From a checkpoint of a small image captioner: encoder moe top_k, encoder widths [96, 192, 384].
Rows from block 5 of the image encoder of a small image captioner, named by matrix and row number. Rows with one number within an expert belong to one neuron, the router's apart. Each number is 128 + 32 x the weight over its row's rms, rounded and kept within 0 to 255. All counts start at 0. Numbers have three digits each.
Before each expert's rows are labels from the 100 images, of 14976, where the router gives the expert most weight on average: "strongest on" is what is common among them. Only what is clearly more common there than usual is listed. The data: drawings of small networks of dots and links.
# router: router (encoder.blocks.5.mlp.router.weight, 8x192, trained with AdamW), inputs 64-127
# gate: expert gate (encoder.blocks.5.mlp.gate, 8x96x192), inputs 64-127
# up: expert up (encoder.blocks.5.mlp.up, 8x96x192), inputs 64-127
# down: expert down (encoder.blocks.5.mlp.down, 8x192x96, transposed), outputs 64-127

# expert 1
strongest on: green dots
router.1:130175113098140157098157109134156127175110124085098162121141125137086119137123073155131121083115127057109116115157096141088118112128119067160176150115143120117165192137126136124100119094049127
gate.7:121098143079131134121098065174125173129191190097130117167116109148154104148113130118107120117137134114109168160138101108097081150148140113138132131095134141174031079143185145141085177093135167
up.7:129152055162151099165119173113108119122104171118172137142110169082192183101101116147086131132091149087161124090126117147190130140129098109109106090120136125101096191214057121105188136158117112
down.7:153160076123104175127087163110076111168111137173053142100141059114141111150124133115152184086145162105109130113162205151114179123167145090099155084129153117198127138105111141164035132124198156
gate.8:143166167099137160077152109153156156115072132136105131094139163183088142149095087076150133133122130139165098061139183166121152215158149164109151105129069100082129066105093136178174151177137117
up.8:140128144183124125109117111143124118086150139098106123177178178191194089116184128121084137112154089117127138193108094133115106068091164081116149108077139125107112137170123123104123117120129166
down.8:051117125164152141175169114159086119171123161104131098097114105117107171120084058113103122160134106085086142189142078129099153056133154122133090192117097199063177142123119144135085103148126185
gate.9:039117119148163119162157114150140088112088244142123104138130128092145110128102132167082086098132105089119145142095124173140122130104087161133195128104099119134060097151094163128109141156186145
up.9:101246152095144113161149160101127145120185138059156170097109067109078126126150128116141128112142146178122146091127119153113132197134120150123080154156122111079132075101089075099136124151108139
down.9:131120144158051214129169093112140168148132157119139098098095243137166111117140152122150111125101142161184091168111200146176082115072228098150127114154150120091122174130164174151131214136122149
gate.10:133160152062228152080192120161149159120154118141079094120113101110107142113124065123125155105127127174123078114125125124116101076119140200104094109151101151151084128057136125137118138193180111
up.10:159104061152177110079097136146107172145168142103131086188092062150145139101093145111160144123121111095137129087098117126162119144119109115116168225118154154141112145175146125168151099103114185
down.10:108116143148160166116113136110121158142134091142142113115133141082068107165063105066118178131115133095071189093135165091148126105134123171135141207118118143173199143094164133127137100141100177
gate.11:123106188118182148153109146196160070149095166146161114189066186101107152071106099100145106161046141120091144069160132133091173131157160135121115116201139162133173127183116152103091144133143054
up.11:168127138106207169148103135209151115144087175137134107170146208118076140121117146146181122162072106080153109055134145083088129181161133128098164141154087183123177098158130151116096124103127068
down.11:208135157117140076127097119079158114123104112111152116105173106123061137115066073113206135146141148182093135108174127127154147152127130118108139079086131130112155109138123120201105133121146125
gate.12:178121086077159175131099058102154094098099173107062136133157125101096120147165123123097156097120127114124072116142077101132047125115145183141152151163130147158132141153154141131129161112188116
up.12:175181122087137127172161086141110111150095163105096127075169112139138158111133116119171177119148112115131108167177133147171094134141134084088183157089134114158143113123163123178165133159152113
down.12:122107128123164099124190098160135136141171173135094104089163113093124091154093147128159151117128088086077089175102076130121084136166125166152152132173130065149120131114073142154128116054107150
gate.13:072070089077111134139183083190114151123162132163129110183074177156174125129066148153127117117142122127137106136093151111107108051117135140130153073122140114130142140152083046128141131175100207
up.13:163114125191163119161089188083110112135120153095152168126108184149132105183197156120172173137117128117122114151150100184134165145129109053061099230105078155117159137157166183101114095141186096
down.13:170102154146105119109117123127144136090083169135149081148143117086084130102122125162150067147135134126112088097107110167139171051118113108137123185143145182092163083124140174103160136127169140

# expert 3
strongest on: five dots; red dots; blue dots
router.3:118165132131119125099190129147148084161156116110103181165132163117164139163131113129111160117118149075134150054138139119071072094143109046144116135119166045088157123142079083124116098082113117
gate.7:090157156121105138170111140159139078183073191157088128111108189107152186149101134153132169142097161098103147172116120109150132182146137108135169142067173196194144172187133143101102081108139158
up.7:118097149127094102108090125104099176127088105089082144173113169111136144110117127148094192169077152064108124116150123141158095176101125208064141138126157118109117142070133070056127163132129099
down.7:155093119092080071132123123091131126144134161170109091138115157068141157107159130126098124107111140094076126158074098088130092145175143091104155138115145137173126148179141130131131075159185083
gate.8:123042131096200120120087117109188142105140098089146103198097091131141196160087163143122129121094131183120129149107191093098178155170122086103132066138160138114193066176094108162132145142104081
up.8:123081138139176098186144086140143113143135091065183168146094080148173139096174130086037098144138148097173153143135087120103131136172152099174134154150162144129166137169115113129134120115154125
down.8:123163133093120101125073112153128103201092114120095150164098117092139113114104139102146172104141102151129153114132160117133110163074163129204140106106081132138145138159160098119171113113125130
gate.9:140098140137154144163159124136119137124112112162170113156124099009141109127131132096095079145124162101156181146129137150148137137136132163128140173142142147117122148084160096124097157142163103
up.9:110122142170109160115155133123154166160074126141121144117095156186119114134129181087128133144143107141081122128143177121098117163157069138093091142145109113128165063066169101109161124123109167
down.9:084126134101122172115209101107098131098161188126101185151153201136137090142210150139118109165150157139220169116139123127118148082124163117120138144136109082176021160132128124071133121133161100
gate.10:140131117074092127094132133139106150142135091109126171108101107164179149151119129147157102138167136111085098127117106104172102113152153132121128146125123101147176147125127168111111145071132086
up.10:127110079119174119055146120146137160119169114130179158167131084143124152145147117148165228126103136119126115096124109171103143153128026183104120127124137088129154078158147138111060153170105136
down.10:149159125140174226147144132150085145138159153213109137108116157136149101093118100116147103172184146064149142120137095135145148108167134131145129129096149160098113076173127173077130125133147134
gate.11:111119159137137080137144128126128167120134137153076125116148132160121138147077133142122089108127093210119162078130121155109137085156133147122122145160134124094123068126208095152169095149117137
up.11:121106114129072165107149084047082170174102109147098148114145171144127080133111167104133105103121134126162154146191140095109158091116175119115084160120113090173124130119176085107064183138081134
down.11:098090174112101114149097110183148158113142162121145096154110133111120121119139109080161146174137105155122105106120142152119132155124114124135164105122172152171036179198177161090184154126121166
gate.12:136099136133186127118113133158123116139142137164133134153151159092163112104104108121074140118130133152157081128126080115144175144093085114135054198125135087190175154083061125130112158143077099
up.12:114155122139151112097154114102125117126116136155095115082116186167138130173163156110190144139131099103133139158145121160105075172074144085154106106119145132143121105205112188087124087137176181
down.12:132135168103042129159144110171047113131084097098147190092121127089079096115137072130139167085139098180103124129142101121122170103073112112120133144097156122152135112132180129126107137131218128
gate.13:114144147075206179131118148176150072107138119112086204120108076173112139170043083146143142164162100143079095153121120149131188147178110139105131191094124136096060110130158128173088088140177086
up.13:151151119131151161129111118186117135041051134099134145168112064128111183112048076150164133160156102134114133099149139117156121123157152142109180170104132125108193126171151111155142141184191119
down.13:130116085166149112130153127085163146167115113141092110077117148126114124162123143071084125152108154178135034167112139101099166101173124116151144094134125112181125155173162135154040160100054197

# expert 4
strongest on: laid out on a circle; nine dots; complete
router.4:175100116105175210126167136119156129076182107112105100151148154148144124110135096134138166131114166164122080120140083092081109146166152113096194109135101103080194112135133152093155135067120174
gate.7:149119146134075130129143157101065153083101155129170131068106200119145165076151111146060116135121185126149139110161146120103106138134074138142093207139091140111066061079118166146094111092168059
up.7:161080150128122123175163172189071120117081109077119122122122118124125127149089078119125145137097081110139189168117108193128093135094128069112136101133151184149206062150132159149102130120120117
down.7:135154180076192106180195159127142113098144148142115199125101096087105114196190184164115154145084116149109139158131101118104163119171084103078157172146064108125089090214077091078113118145189108
gate.8:126107122159156110159105158091137154154175162133180087127071114112177127116137115108088152166115185143137093109100171075066146113099056143121115091170122134165146106115158128104109135117113014
up.8:167156169100083183181110117175143104089110144137098107132171132148140142091070141115052092154129187132083191152105139121186132061139176113101102105125130142122137133109198175136099146150169117
down.8:124156176108184180179178122145059141094113156043050193189135130145202123163148138131116128142115098128162121129105123187109113179148133108069178147070133100088079158112062146095137157105130118
gate.9:086132107094134100141135075145128134109218121170064136152062117104117138133138134138086147094068168100139137154097119142082114129089158182126154187130143154102203119134144102156111146137139164
up.9:170164146140209134123149179136145115101086179071091164116157118144127116112116104103183134159111070135103114132167113092113151156111096115139123083122116104101123173110149123123111090060110138
down.9:134115093146116131176122206133143118103135110100095041160176143133082075089134184087094151121087095094132128075089173123141106090097133159115156159103101057154129146216126126079135109145100096
gate.10:147092200079184089162082129144099160122131136138085120162213135182171179100120128127074154155089103124152115135112119158167116153074110149090113107145097128148124101078127095126115072183125119
up.10:122141184125148151152140130148079145220118122211175169190210125132143133103106105121133100103158088131133113108121117143129191074128118102145102059099129095113121088115135130117103085145110142
down.10:072095171145127194184172080087119154134180103143192078103144115122058114101119125114170143121132192081148143160077127109156122137121055129149112169154177157177078140069162158097115145136163124
gate.11:149119106146163143142106105101100221134180117089110154114155120145151142123172100104170152131089152138164063158098097146183154132140102110115096108140125154184057085115134116157150135126127115
up.11:185146124187086140157118133112101168140101060116172142113133146115161127078152067050142152115184176131164112127110130076121162159088078096105052130150111214160172112052116061097143138153084115
down.11:088141172136155171158082068090182096154137168109176182127141133153155155155125147200106120076131090173125144091171144159077126169150101133153084106164126173094135101174088107104127155124156159
gate.12:154165162068161122114157127161163081121142207092162112142127163134132102111043132115170066108091158143133168129107118123109141104139085127115174174114064094122074131158144170090102155168150102
up.12:181194192044161156088161199140101098161151142108124151146151146113111102158114141124123133120090115201122138092095085144203169141129057061124135153077091069076048085136124158141123117128114109
down.12:051168133083096132123134130098148207140084077108139128138114115109124092100075135114130131158099140122137143087148135134112137117132140145173156124139139131135137139113191112125150085185142110
gate.13:200125173110169106153144099117106145121085122115118112127117097137175160110152139129169132125102119119111131148146144123081104116149180106135128116091191163160177164142135112091085139094139179
up.13:132117102157100165132130174127079089105122104188165153150107133198109044128148107117076101142098127136152181107109098136139138207176183146097131066143100121121092105060145133067134172183103126
down.13:106118164151113103113187106142101102122146210105146119064137071134093147116125102150204086137117106177156117104092121122169152092207103133115084063091135128128116137127099113065151150160130154

# expert 0
strongest on: grey dots; complete; pink dots
router.0:155142112150120177144158090181121133124130103089051157173093130151125125143145071132127159069103116131169121133194110130093113148154084085202147074145181090125126115140103131150182140076119089
gate.7:190115137128120179123097160114054037149141174126059127148138090134119167176111115127075104097112174139103096164123137141117159168125135062125111109175107169141146112099184130156133158188120113
up.7:168183142177120185114099134079117093138087084132140125081108036166121103178121143105135069104151131157145091148084122173104164138127097126161092121123149163129153169099099165089109129127120080
down.7:118109131127161100108132117150078131133128158213174123093084152083158147137161176081121142083135064110132151115111087124171125111131068155164158145092092196150114120115113077099200095092131119
gate.8:120117098184113110171187146162091102108162197133171056194133090082181104137154117123113093148045121123137166164155106103083178104189102156161125134134116148150163104132195174078129142138130129
up.8:117101126169136068142123174138150116167220114101121087143155168119135105107136134184171073143110099181114181117167115084156141142115083127113129123128133112130161218098118097150123161152065104
down.8:139104172112143111112096141115089154126115133104161099090178074132152155122164099175101106092169126140151154147108173114073198128166111138094099125111139112131155109101068076109108154170153106
gate.9:104151157138183118178138147142138141113132120121143103149113122114172141134080129123161123149137079130100181118147176159130088135086118108082145100127142134122146089116061129173106150142154156
up.9:123134117112175054086096162096150138155157122112149109082083137166164116088155184153121136154171111111115125141106146146147112176186115090126136078115145094132115120095131149159111117141067176
down.9:099107166143103130113113120086119063113135106163118064087092166140137084177004105123127138091076097120147141168091196087165145122149189128175125080142090174156148142101164133173157138161135155
gate.10:133080100130200112152148161098079080149149141153104187121128156183088113096192135177082179099162125108143102149166150114125184151130149130158097048147076123129204117122131135114069137114191093
up.10:169153149096114112086081081104148159140112120073142143093145144130115145193052121144135123153141162167064078174073087120130130135113158093120143084189161183159143128093135077192084110114125120
down.10:142150116177089095128158152152151084165137110125074147147190138119145134161157105154116096116171103116111158134153078152137157139129113145168065139114091106135153191115138134109142206101115086
gate.11:138183118157134129114184046115110108126158115104130144104090140159073158201127127125141126144149054150127124155150070171149119096089149116125110092134148140070170038132130151176127140141130215
up.11:199127121108123163119099172150100135155136054150137143092176124120077071137119159070128047142147172097126079104128093158111131094109197152125145143089109119160114083190164111164150074147097147
down.11:161163147129103103090150144120125116107169088108130194060169137105176088121148072188176133067124117114126117147169084180153145125164120125174076144125072158074082146066109099184181113162130158
gate.12:098161198122115173202183082101095138126162100097191110118130116133135133159176077137099177120121089142073142072113100134126171102139138089108094105196121134140177165132042160139085140130116111
up.12:103209130114144135151143157108181106074151156146125135132138115071104146085131081149177178145091142101127154175136141174122147114175134077125117131064150150089130128163024109141151178119061143
down.12:173136146144124138084202067077127097187104121122132125159126128180072172130078130122118041105163173104115149150093085137149129089164159125097079163107104128083130107165193158165013127156132127
gate.13:090143163064137126153114058167126115155169134110145155128118114146153140162108126163090105085152130153122140124098117096151146123162119176101140078083097126120158135142113100116123134196121116
up.13:154047147101125113143128127102171132097176140088125146148086147104089115188087151154124187106125149135113098116118115109131117128144123178170121122084070133141151087188121088124106108118128170
down.13:115134136174132134147117054178176163099133083163156168165121130148108035155136075168143113086116172059107140157116125094135133140115132141126130067093163114121161142120136173192137090133108094